Rows from block 4 of the audio encoder, named by matrix and row number. Each number is 128 + 32 x the weight over its row's rms, rounded and kept within 0 to 255. All counts start at 0. Numbers have three digits each. After the name is the row's rms in percent of the matrix's.
# fc1: MLP up (encoder.blocks.4.mlp.fc1.weight, 768x192), inputs 0-95
fc1.457 089:162099148088131110133134110146077109086092080104116147082135100133199087154143150144161177137130138112115120087110136112162115127156143080203154098162124077096097147195163157129050111098127101154092125172108144123130099112203154154105147140123140144132079109164104123170172153137102094150
fc1.458 079:095168135101112144104168170153057067124082207158166104129144154182142124070181096113161151102151132179156114124085149081133084184072090128104139078138107181076148127161131115170134119154152148164160078124086158147100140146181139082102108166161074063141112106126122108144145129183119073128
fc1.459 082:061138086040131121169156123115112196133193096100096090125123110167100133135150098123121138168150071169198111158135105122132125114141174116127139121134070161106098162103155195087159112207147064142131144125178133080046086188129116117157128106096142112075100113143168151117103167130121137106
fc1.460 093:028112127165137127146149132172119123135095060202092120122074152096146101084152150174138082116110162155113074128155088076107114120104089136110129087146106123120152131113155140198156117126134181105145107142182203162101151159115121156077126111074145093145104080123113109075144073133146150065
fc1.461 086:125107119195134094129133200139133109154109108130098139172121150164098101123141144144140155118117137191047094086142116147090162146087185113193163105065074132110114147096136064155101106159156146129115129143055058148096097082117098141208143100164130146121132184147144154146170137093064092128
fc1.462 092:152136154165100105101098136100079103137098106107118128139087117139119108107098107134104125126170094121182113139156146176110135137106115107131132144121067104120098106176158137116075146148186170155094084144129118159185109064087160147125090138140111188109120149131134144139128091158103136178
fc1.463 088:141129129147104145174128153076115121112118144183130132106184142089107139144141107062180084147135172081073124054146103148105126106106157128153098166159104148154090105162150136057145161123079161144117082149118145110113161074152143138117159150141147105151168126112151083070131138130224170161
fc1.464 096:173149117141105118079092107136124162167106099098042149115157140156154183174130143150186128170143129196066107186052134101189127096144154143186188131148109118127153092197152148107091128102128159120119046096150110084123136111135156111097129111172161176137169088126101151166115148124147150105
fc1.465 099:155113111123119070149104130152148179189123088109170134134135091122110111119107168120171123153136111137183100131139112184114055107167149134144177146132114150170200129103152152154144128139132152113135146176137104211102167101111096144146174075093182124113109148160150159147078171092123124194
fc1.466 087:076111092133119138113122125112222152131153169065199117142189155178106109157129160107148144118122126132133175159068125132152109116125133100080118205133083131157170136126150109135136185119115107146105125136147093113097154085149164185140123126124081103129191156147112177168113163158151147104
fc1.467 097:036111114150138143183156121122066027154136078121100140167179127080078166121164095121105116098105136149150115104137121095164094068122104117092120161143075118159130103146100130058074130146071095101079148075128093082132114127115132142136185134141072086178121119118190123115100139127195122122
fc1.468 088:074021134132099100102134079139100073085159116082110134104123114158103130157141077103122102158145157092145146149100099147100140163165103084105127161084133141070150150098152113120131157108145145130167144124113121106109178141120179170138123134185153113065135168096064132177113141102156166139
fc1.469 084:118141051130134181162135119142162171071112150100104093117171101117064162095132103148113141081088115138131127108131114081087203121088070103110156148103133105144118103130083129132147140124067151136126116122129153101125118106138148189101117090137105106135126118146127160086129123126144070089
fc1.470 084:155206157117171108101087116156094134160092158165126106193096143116094099151145160148099092110134086098136103116133089069177106158090118121118100162101163053143144115065134190023091161144181160088137146091118134108101142175128170112142156152075124131098080133153160156106164123138100135092
fc1.471 120:063130115077100055120111134143162108112144197079168109103177070133109104101093105085148156102094147150112026147088097157128064148115071134111086142131176152197099129153096172108145153165063115120142116191143132077117157141088129144148125165110119089073143193168136131133139141205099173124
fc1.472 098:145134165114165104130143129128171139207154134098113108064053116113156095108123121159114138163171142178102121172132064135100087075127185142169142090081135109131171110141121166096200161118128136150147117110134149148106180103104110205120111104105137092063131103148112099140181177145166159147
fc1.473 089:159163091131154145103130149153127129139079119112135164117123141099130090117120190099143139132074161159138127093126119130081051152151151078129073130087134163165095140161091158104165122147165090152149118235093117141153086173091134086121116117166158159103191151093119100092078204085147136168
fc1.474 115:116150097114151138112085144116105138142108088144082131083088114110129129123179201132131133148161135128122101100094198147179140119109127122097082126085132079101109118106125123152065093065106163144084128116088119094115127150196140137132116091197139164084130071166080126121111135130100110092
fc1.475 094:120109117112155144150107098195097139132150081092118102089156087148123144114116091088157135130145116132071074149170109109089176199094123116137188106075112081124148164084089069169169133106155189150118089085125165157107151100084190192057136104152116122136107149160116183207115160077097113129
fc1.476 085:123063078198143111062136157148113107123097143163094150117142173148154126138056159099149082125201093078134123088086138156106130231100122118176152143184138151106122127123080086108121168120084130107106134080126112151137151129150138140119104128147136108166140201152096077147114113173178117122
fc1.477 089:142146128110084092134116109203139111115097092139095121117136131106143131164088151134109104103064111129114199176153116162108112111147147154137131084105136168103144120170095103073155115153131041137153116121126146114131177134085102118171088124015081161079150184085106120171098129114165145082
fc1.478 103:131121100187231173155102110079089108163146110203156113158115152044131116011175121168106130111140139153119095081105113148146179120093177135110089138166094102099125106168130167117075136140135149125108103126143154097134117117107115167120092165077175150164166136145120126100079172108106119112
fc1.479 093:182103122147151116146116159144137153169175161149117089120196171101136104175092140149177112075132173121114163150137075100185126108153080163126172149087088161120142098125132097111070162104147146189124071147176099107088095139188151135131180149124127185129175174133107159130126084110148136121
fc1.480 126:156150162076101101113082156113121106186137109124070124114182119149146101099078102126115067160181146153149111174138110095078129193135091117131139153124158116148105095130171144142178131129139124153109127141087125120146108135171116132132177175130159194059165088143140150133131160125093150112
fc1.481 085:111115094148112110187131138142073097205148082163108074101197127154152100099124142148108081095157131078135072149124084151089114173159082155180116151205131152089211154150078105131102108059213121155142103127137117186110154148107175117187164107161093112148132137130079159129082107165122101114
fc1.482 098:186063081159134145141142084129040121137172154115123099155150156082123050152139097167088137179143124126103151102172118172147135208122163145191108148159090120109154157141103153143173169133083089154120110098127124157099131163121128139140085165095151128099147083092104104160180063111184095159
fc1.483 104:110113098144159173140123159129113120096102117167128152044155120161170173176138135089143115099133164146130127127056140096119186134114122139148158124170146118135109127058081141170193136107126134115136140117111133184132099086141105141097142127117103106101158148157141125137154129161150169072
fc1.484 093:147099092128145124087177175106116151150125149216102156155156145142128105115113087117146206118169146136139081124135125046141155120116110166107138152145117094156117121150094057133175155121152125144084077105147077125170179154105170132139108162117115099168128141131143094152148106178133045162
fc1.485 096:161105147096090109109107098147185126123153164127119163169164133163078147060134133119143094104119152151114147144089141072098120164120083150036176122099145083145114173164186164171143066124210045104136127157129091142123146178120159100138148124165161164113129115103075106105115119128170140162
fc1.486 106:074167126121086077145102087146152168109138180134139133136081137089164161146095173124062133166123165132118108116057105134159113116098117128126104099071145128161121141120146162165142111090107146157119122123098141196144194083128121175164121155177190162151113144108130117102183194152124145100
fc1.487 092:148166175132171144095090118122133192146146156187164110133173110110171110174107104080080117080175063132082135151171080159162125080111127097161191119051121111111076115155209065170123175099067178166157113131164149116110107200173136144134155127153118114165140143101167152106187158115097165108
fc1.488 094:069130136135126128082108150113100115101144099090110097132142116136046114064141161163092140098134153085134123089064125126110203111153084104148121140164164095112143108093179121140133069130115130137157112143121140119128185182127117134173134095120161146161183118090116093137084122130104078111
fc1.489 094:120113158136149122153148127136120108104152075120154131057131144049077118168158124158131145100088147196233075123175118077130168175107153151148092124198147121071151135157134141128106124156121111138155101093148114201160100093074104135087115103128151098163096125158142154097148135091142162180
fc1.490 082:114129095179117160100120132167077119095144121127183123103082211156155089083086135125146165033108132130136114128074092147087115110100177095146082118095065171103095164152095118067136175104109168130131100107071104123088133135145149123084178126161118229124112131118119140135136123120116121147
fc1.491 091:147111174169180135138119175116095132117111127124152132133127120125134103141144149161146155121121107099219068137142118132087055144076161108102105112106134088088131162113148147087186134063134137104119106106114124109078129040131153135147138120149114135105113147138099112107162103128120175113
fc1.492 088:117168165120090119063120112149091135146136086126173127151096114087118137123178150094191149116132154143112145209094105156120114168165142113137127114096103091132096167135133119159092155100180159165170139181156107137054087152212047135103142153119164143159146162193116168140105130179145101101
fc1.493 099:121143110104076112145148141096120083109137121123110116067124092142133092148158140115176160130138126165180104120077123095131111142085116084112164113088138054132143155146076125149120084170133170097091135059171151109091139161122139120127172114142175082111108143121159191136155166115107139136
fc1.494 114:114131166167108156133118097151157147112126180107142127091167158135152116073102122074182160118104171116103054183085090149132155145141065118147149129153150113110131118168062190126119161137162126179117074055118154109170166067156123136168121186151127083050179160138169160132181124118157184125
fc1.495 090:122126120136112128130154168124195098139133180122146129117133184127116118137125094124149078184159114174073100156084159166128090148138160174147195120067117101102140131162149140157123140130141139126127093094148124067129134168131124124151158103143120104132175094106090110109135168171113142102
fc1.496 086:114129086111146118152153111108163145181135105142142138066057145129163112137130116147120109138156146146183029113118118092155104195150168132088092174102139093146145112112131136133101129166143117044150149063098122129121095127080160159136105157125119134117060187161173144145105142099104132143
fc1.497 085:102098100102146166115146129163146103090110133158154159153122187180108109135085122085164079130122125136149122176110046131090151111088130104112157082134113222118138122162163204066140163103117140060053088117141145107099099143080153146172109135163115072189147160153112152138128140097092130069
fc1.498 089:182153095165085116146160112102090179155190115151116092101129125105145119167078116089093159136146154133112118104093141121191093122151190103151074113128155109112123100133101100111032078093123149102075092127083122102142141132160174139100076099064127126088138095124153171114157092117102123125
fc1.499 084:111114144169129140136129111076143163121146164099118172138116148136133110147140118068172167139145123146163099109106105112113087165039144123075139147158132144206186141095144116160133161122087138147148119149083140153116191143111080142167089083169148133136185109143157169110121158145104160082
fc1.500 121:142153145101068104103178084135113156141076110084141140100169188148117145136138103065132158136126132140094190088160087112071072135130128066150144088099107168122109174139175139120076121062152104125135110109097164144108136181154146089172142081115103180197089162163195121153117119097146141146
fc1.501 092:111168117119149116173099182093148116166095123140067122130126121202149052135098117099107138170135148147091108141122173115063133149138097138154111151162168137084103154175139124134134085140173200176127138124137189136072123118135101119168099142144122174203156144126105126134105132145170060107
fc1.502 101:206139119113126130137108178174164125173107131155084169084169182140057125176083168149118095169089087167125147099129085092071184129113148113150135108143112118124095092094083118135118141173124187096182114127139118101185099144149137126171180128094134135148149174116121158137128108123080145159
fc1.503 088:105165097133147171120123101086174141134174113115060142088107156091114121150145111104146094138167105111120098094115143098165129173096138185127147078134119135122105105117116083139116136137070153157132072109167122132175142089183139114128076137110120111142146145163105098140158085084157144140
fc1.504 090:168103086123092151122136126202155149088154166141158146155133149098161151097124155141145131155059107130097103116133125105069073121155163103165131134102152158112175133064147116090158140103142103155137095154150126159088141190075091108098198048154122127139130081105123226162137121162166105102
fc1.505 093:181112172090083134097155095134110161116139120160069112092138158148152137137082138108134140182152114103089167095073141118080101170175120111075124118119108175145053086186177131094118109104140091094116127127143102149118147132151124144134191071140168142071088170091126115121076127082113172126
fc1.506 091:186137112107139153098094138150153182174145238097086147110163110090114113119119135095065159151129123128153130189058149195107166152128140102178145155169128104120150071116139159093178155111161110120095126121142090199225227131125128205033167153101148094129109123126171065093104101163135099142
fc1.507 100:129164177149079102085135052095125091107123114097120124070131173137174139093131095092109144121142147103131152156108153105155162132156111162142136111101095126151121134156132164102179143152171185141092084149067116119079195096129067152142141089095120157081154193136120051135147171128156193099
fc1.508 098:164083131112128173140119125149099159131124124080163121086101145157103119079090097132152080163133099089136153106126173110073089111092040118125133132059128138106126129180144077074107061100146134144169126164068109167120181126126155119110114096132081188136102119144119097142165134118171107143
fc1.509 129:102116078076125113189139104158148066128117173157075105136160120136115135199107162141167115121086124114162102111065126052196166135148164145092178126133163134143140131175083098129120103135080179129177107078138140170123112150132071114135133127155112198063133097092136132125131112146106129137
fc1.510 087:099123104170107175143109110131065161062169146078100102137158159132144063162107088167086149140104130082127113126128114110200122199088168085128103111161184135151158129091136130137129132156091119076102135148111162162089097112101150140087116118211124109075136103107134138170129130152160155150
fc1.511 113:086206072135166088120133116170166125149093113207119112062151075120126095158124091105142124125105102122133073116127189124192155175128121141114104199121197119183119144085111130129142096136139187184095078143074138139147153131144093183062169121158110108087132134096082133108143135156094077118
fc1.512 094:152081169101092176126145118101128118126172118149144087101101156143152131134072136168136161139113131128138108137140091134143117119135156126140092082129109141145174110108154053131168159125106068100190126121085130092098127124066118089110151054175099177154079086107163139130163113094110137149
fc1.513 089:130081078117092141073129155162119065100107142147124114114115184142130080089122111134108157143116136131089103118126131183108080153072197138197146146115103139082093115102083129086147186101130138145136122099170148163095108126151093107118155148138142115186144137189140191119119094082181150076
fc1.514 105:141069121068187127154077151106087093176130028207129131086115119128146127129127065123155116140088166104112169156098138116062115170111165091132159120127123134085144083071122114159179169191193118117112128096113167118172158159169149139075104113167091137167105073180151111130131213113072088139
fc1.515 135:111132095158073131177127110136144151135129141084144113139175156103062113133097111113143159118174115152078174127136122129089150146153084095106155094098131143143115087187114161122048083146161105124202103097120135120094097187170179062195155136112083137130112089136210137135146166100150131104
fc1.516 111:143150196089117113115166075113144121123088125115099164099184079084114116135136117128203112162174117139070109086112131124178157144129097101106160072097163159124164158177147109122134166156158140109151096151089155110113155107052190124149134105085116123105147133098171152141192148145143102145
fc1.517 086:063170138169113151168124106163150108162155185117102156070145099111166136140116133100187146113160121123142129159141139132095156126090104095181142143121099100173110161115048075166120150116099104116193161078141142148176141159084107153143154160128131170152165116187157066103095132016119113163
fc1.518 096:167147191123128108110167176137131157125083110145040072122144111131102109145132139074109134177110113138092126142144139142154120149097118113149119179154155185119097157147101093105186097097137107135054128099096108107107173116116096159202120177117118120146071102117137141096087101106114190139
fc1.519 090:127137152179141113181067138152079078078100142176157160117166163153131104145171148162079168112161121112164107083116122105112130159131170116115101090149128170087135130129104135144099132152102147129143164110129143099157092077122169174204096096129153111173104114132115131120090118094142163090
fc1.520 131:092147105078141164138131112122117154163163105165139183144103141113106132136134223180089116161155134160138174101129137097137117162154110116113155102140120091064130192106140142123129114063181120229129120110085130135110094161140184178176141154182110157150146086122146155143141115084148154095
fc1.521 127:168143174115065130126099084094072137170138093092147173115094175133127147144131127134182165137146085166128188124168067108128112106141127112109110097090150139040124110174050136145092127076171127122148062126151128120069085171127143105154139112124090131173062105099192109146120148131111143134
fc1.522 088:115119145102175087045150115160130139253085140152214158160130163134113106173108149124092115145114156190119131110168116084123127121195144132125123167143125115105089133099130176165097101129150104093144082129126133096184168083145119141152076062106135116104125079114183132097095122122154093129